Weights of a small class-conditioned image diffusion model.
Model: 2.25M parameters, arch unet.
Training: adamw at rate 0.0028, 4500 steps, batches of 64.
Data: trained on pen-drawn characters of a made-up script with 800 signs, 98750 training examples, 2.9 epochs.
Rows from block 3 of a small class-conditioned image diffusion model, named by matrix and row number. Rows with one number belong to one channel. Each number is 500 + 40 x the weight over its row's rms, rounded and kept within 0 to 999. All counts start at 0. Numbers have three digits each.
After each channel's rows are labels from the 100 images, of 14976 (inputs lightly noised), where the channel reaches its highest value: "strongest on" is what is common among them. Only what is clearly more common there than usual is listed. The data: pen-drawn characters of a made-up script with 800 signs. In brackets: how many of the 100, against the usual share in percent.
# convs0: first 3x3 conv (model.enc.1.0.convs.0.weight, 64x64x3x3, each kernel summed), inputs 0-63
# convs1: second 3x3 conv (model.enc.1.0.convs.1.weight, 64x64x3x3, transposed, each kernel summed), outputs 0-63

convs0.43:470550492478473453582444445480531555474526505529456478438523503528513528538511476497492502510495506481518462484473427501468450496477467469401504458556547543469506546577475418507523470597565482
convs1.43:464485522552535479457543509550548500509497573521550590553477457506509502461528490546476552498489464491546498506540557501516459514519517557488556455484387541525496419491445516493459494433426531
strongest on: dark on light (100 vs 50.5); only straight strokes (34 vs 15)

convs0.1:518516507473506500492499521480548505489342507514510545500544554504508519484562502497483510528428503510499524516521505289505524524525534517526520518501508485498492521495511506485520542506527506
convs1.1:522508485491496518522505521526445527514488491491500469494501516488471534492524496480524490472471483454470407459429454392630499504527446472478455421514536465486549497464449514446405489469444479
strongest on: only straight strokes (71 vs 15); one stroke (64 vs 11.9)

convs0.40:471442453483619446431487479490516502465492448447525538547545551514459542519507493525486471498515464471497524506491517523465550549538524555478508466460490450424464443469457508423522507417456454
convs1.40:484445541556605551440555533505489486531530536517526532493545532545563472528537443500472518568524421527476469500512458468515431451446478505511495461522424491526512512514417458494475474556509533
strongest on: four strokes (77 vs 22.9)

convs0.46:483560568450484495518510455493516565455506551531456396498540543502483485538494536471473463537501481455494498492490459498488503563439476502496488491528552642492489566488474418465499463544542508
convs1.46:488529495503507497532599519502545457533469549552563559528487448577573513497522470564540533458489489514541558531493531487557445444552545535474527468493488419507536484463464538525427509463474478
strongest on: dark on light (95 vs 50.5); thin pen (63 vs 31.1); only straight strokes (39 vs 15)

convs0.45:489557507529536524550493458516436501483530480503493467498508495446403524582420559506496434426564485473456475469524505509504491453490489468565479502503449575443480513598519502487504456556491525
convs1.45:478497556523529482490539532481597564519522556558503568523538497539569477495555472507477545546502506563587524537467521510442450552534463576464561432481476472524495485465458501495443525505510490
strongest on: thin pen (80 vs 31.1)

convs0.24:474468496464605476463458442459555521488463507486509398529493460508506465526492558524435475495474476497508445465460440496509474484503510465402467490543536508493566515435515518475501610483509529
convs1.24:442523495515491537520512494507418450479498467496471505434451600518418506526448482490482450481502547501436502520440517560487508471463544466553476487479551540516515528499563448542572531565537432
strongest on: dark on light (100 vs 50.5); thin pen (60 vs 31.1); only straight strokes (48 vs 15); one stroke (40 vs 11.9)

convs0.48:534507493474508550523450496500509499463473476498498475498471525553438500518485494482482537566479575611515474544544487492400554532471557439376508525519551472491551439463523532489486477471490525
convs1.48:417468533518556486429524459527512543514504532502545559472525485480495508445487474540506486485542573433485541548549523489469542511499504523453550519504396569533412481524455484555542527561529514
strongest on: only straight strokes (73 vs 15); one stroke (72 vs 11.9)

convs0.28:549443505450593461482457468407503497450474497455525522506523475539521485554539523491438451515465450515519475471450494485500500540514517467447521516519557501501544483504555601426463559466462559
convs1.28:439489449523478508536515563456466469499534416581457557501473576508494526488460479567482515492576420517486573530473530513578450468492578497533465533526461502466474505485513504544448531503533501
strongest on: dark on light (100 vs 50.5); thin pen (85 vs 31.1)

convs0.38:570508541503495540512511524501526551436511531514473509401484532575444437467529501496417496559437515503533496605514521504477499538465465513474502481511470609564500460438468486515485500497498469
convs1.38:430512458493504442459478446512536484513480520503451548532555445453588532480510487439555516411509538466491531462501470520543521448548471493487499503530514539466424585567497555475495426500523519
strongest on: only straight strokes (62 vs 15); one stroke (51 vs 11.9)

convs0.9:512503520440483533495502523521488531559380504501493513465480473502541489531481488459495515505449488586526485536468559531542471521546544532604542531531465493451525555484495526518538451567396532
convs1.9:489524495551522538527596475483548478495517575500566515521459487559451552504435503487515450498523466503509499503530480493490463496508525515457484379585501503486571560518538519520528485484612494
strongest on: thin pen (84 vs 31.1); one stroke (30 vs 11.9)

convs0.25:469500480499599490461459469492493498479486486490479493507532468485476492488471568481469465488489521459438442446507433486407462441448466454452442550539528513480516484450546584475520597471534540
convs1.25:399563444466426487573453491505486490483513442549426481471441544503503507522458426498541501469514529499542531562510544506520482503491479505516513521480524566538510460477531417525504425575530493
strongest on: dark on light (100 vs 50.5); only straight strokes (48 vs 15); one stroke (30 vs 11.9)

convs0.55:461530540505465514541593516430518531542488528546546427440460519543514524461539422492508495479476560524499491550425514486516596539514518481446531513524520564564467483466429520515483536521475534
convs1.55:505458512498493533474468472491413499480488465421447394433474450452473408456460533439482518512480444540517536514519492519397469490490491532538512528466490456513531471541557493550554515497522497
strongest on: one stroke (69 vs 11.9); thin pen (69 vs 31.1); only straight strokes (61 vs 15)

convs0.44:448498629503475420528486507552537557547474515494513537506519427470501464548543535488475486490458489483484495468490525490529478550492490482593555566506492597564469547501481512510469504570494525
convs1.44:504541422509532496494523523482491472521467460518546439474508549578546519423450552507525542482452554535608527505534442518469479504573542588466553484516456514509492525517457519523556463483534490
strongest on: thin pen (69 vs 31.1); only straight strokes (34 vs 15); one stroke (32 vs 11.9)

convs0.26:517502441479573515477498524493533456413501549427513537526531511497497482467469547453455520520468518479526567539477537489618563545519490542491574466486500469481489450472527473451454516405521492
convs1.26:522428548492448466479448462436400493514556454460481415457435478477524464498522526499460430492527431537497489499483493533399502510510532514560490548445524418480511479544517507500499524500494512
strongest on: dark on light (100 vs 50.5); thin pen (99 vs 31.1); only straight strokes (33 vs 15)

convs0.63:526496504525454598487512495561501547530605563498519514483546504466453523561465506478503489512600447506429514458464494561460477494464488466544480526553488551469498524563514472545490437545528530
convs1.63:516534538512541434503541516496565521546484527531554565558525497576515536474521549525480547486462521546584526514575515476490455508525508602463508415504465477528450550498479548481488573525509488
strongest on: thin pen (91 vs 31.1)

convs0.7:533444535514494467461464513479551556469471522455480515436486532435519458480549479490463501500425536535555517541540519451489543498567483466463571541547542516554508505458513532481368539503532534
convs1.7:460561473470504515506557524520498434494434505553529551512540489553534511502528482528563499513484491450509534513489548528578494459545550490506521559526508477507548499533528592597590520560516565
strongest on: thin pen (60 vs 31.1)

convs0.35:497507487581483450548516486499557552537435532519489505495504524506473509435484561445554471484465535440527492497498545445460482546587466542460497448506526562562535526483473504441397527529544497
convs1.35:463548499453522553524520505498485473507452492563500558501513456510611473571524437520480513466457500516502529524486505533529469447479549511496508484490424444506520506493450562610592485556459469
strongest on: thin pen (66 vs 31.1); one stroke (49 vs 11.9); only straight strokes (38 vs 15)

convs0.34:483505572481480507563506497516512523492484538514484532504453446538462496525519545489459457475442499517434472488533548468566491474454466355492542552548507605552507552487527483526447481521478521
convs1.34:464561500552528474489538491521528461516510547573548500510542494533539479488520472506519542529550539540594574526488509539482473500571566643491558455523460475478508503531473516544471500496551508
strongest on: one stroke (44 vs 11.9)

convs0.49:414496560485503462509447496485469520494574488506456490492537485455522519507454532525528476477536504480436532571504425526447565485466571457443570505436542576467469510521556455515473513571519489
convs1.49:547506461537536474500502571545546522493490553579550514541560510567472502478504472538542556547522517523556513506527511418596464508524502504416546501499412524568487455486467509470503536463481479
strongest on: thin pen (65 vs 31.1); only straight strokes (63 vs 15); one stroke (60 vs 11.9)

convs0.36:430569507436530458530505518513512484518487449551511501477482513493545542515524534499543447530499550464432439464569464437421498448484516395528468510470459420508522450500488516523576533509513488
convs1.36:492412466491513503518509500493529518461478524427518491482485481522454524520460503481478534515454574510503489502445493486467557591453405510402515458559534571498462513426477457495432554459503508
strongest on: dark on light (76 vs 50.5); one stroke (62 vs 11.9); thick pen (61 vs 31.2); only straight strokes (58 vs 15)

convs0.60:426506533527482489520532491458537536510529477569478525461470450526494537503494560491587459508482540471504532493449543503485523514540523406426538519510557584577527487462500565550414470494483497
convs1.60:521466537449502492498444493493392480495442480461497448448496400526564421467538499475479526496468485560513534535532503530409478513500522560575499542506489439491518507532510509530580550500483496
strongest on: thin pen (69 vs 31.1); only straight strokes (44 vs 15); one stroke (42 vs 11.9)

convs0.62:516460520515543552489516415491491514481487505474551521501489437501404464483427565456491484553443567565481500531535551490470509504436449455389504524487460522549464499472497504550500503448494457
convs1.62:456509503473518429440490517483521534498490509479464583532541559458558552478572495527525473494517572441483483388533455489506527446540461430494477557517549535527435506517487531451511518468537538
strongest on: only straight strokes (86 vs 15); dark on light (86 vs 50.5); one stroke (83 vs 11.9)

convs0.32:440528594449560517509513489449506478471449474532535479510471506519502537450516591537462520401468570439473476471543446500465520435485501539457445477496495529473504491471485460398507481509492527
convs1.32:489519437531514578518489528544501519469475500484495486448516510505454458520466469426481523566459511537512518503470468441484478511428439480429545457489483518505473538484457434590524504440443392
strongest on: dark on light (100 vs 50.5); one stroke (79 vs 11.9); only straight strokes (47 vs 15)

convs0.6:483477474567527489493482557508465495533408513491508536500549569489510505494567515491513478532408488539465553503515530351526521479562462476535555512476513511490481529511496556495496560449546451
convs1.6:472566518435486516553561492484526487556481522538556498521448442541522540532514447569532515487515518507525459522466488460530489483480571498504427411541483456512518540459454493475513562571400491
strongest on: dark on light (81 vs 50.5); one stroke (72 vs 11.9); only straight strokes (70 vs 15)

convs0.20:473512463497579494481473482479471483485488456504471497468517476472481470494476584447484460490490519492455447464527442486424463436453470456468452548559512494487494459429551597473519607470526539
convs1.20:459546485478422516539509511537509428497476521547488485510529495537536488464481433528500482511549531507560575541522589552503475499524530532472566549527542613560534478507522485558492448535560505
strongest on: dark on light (100 vs 50.5); only straight strokes (68 vs 15); one stroke (64 vs 11.9)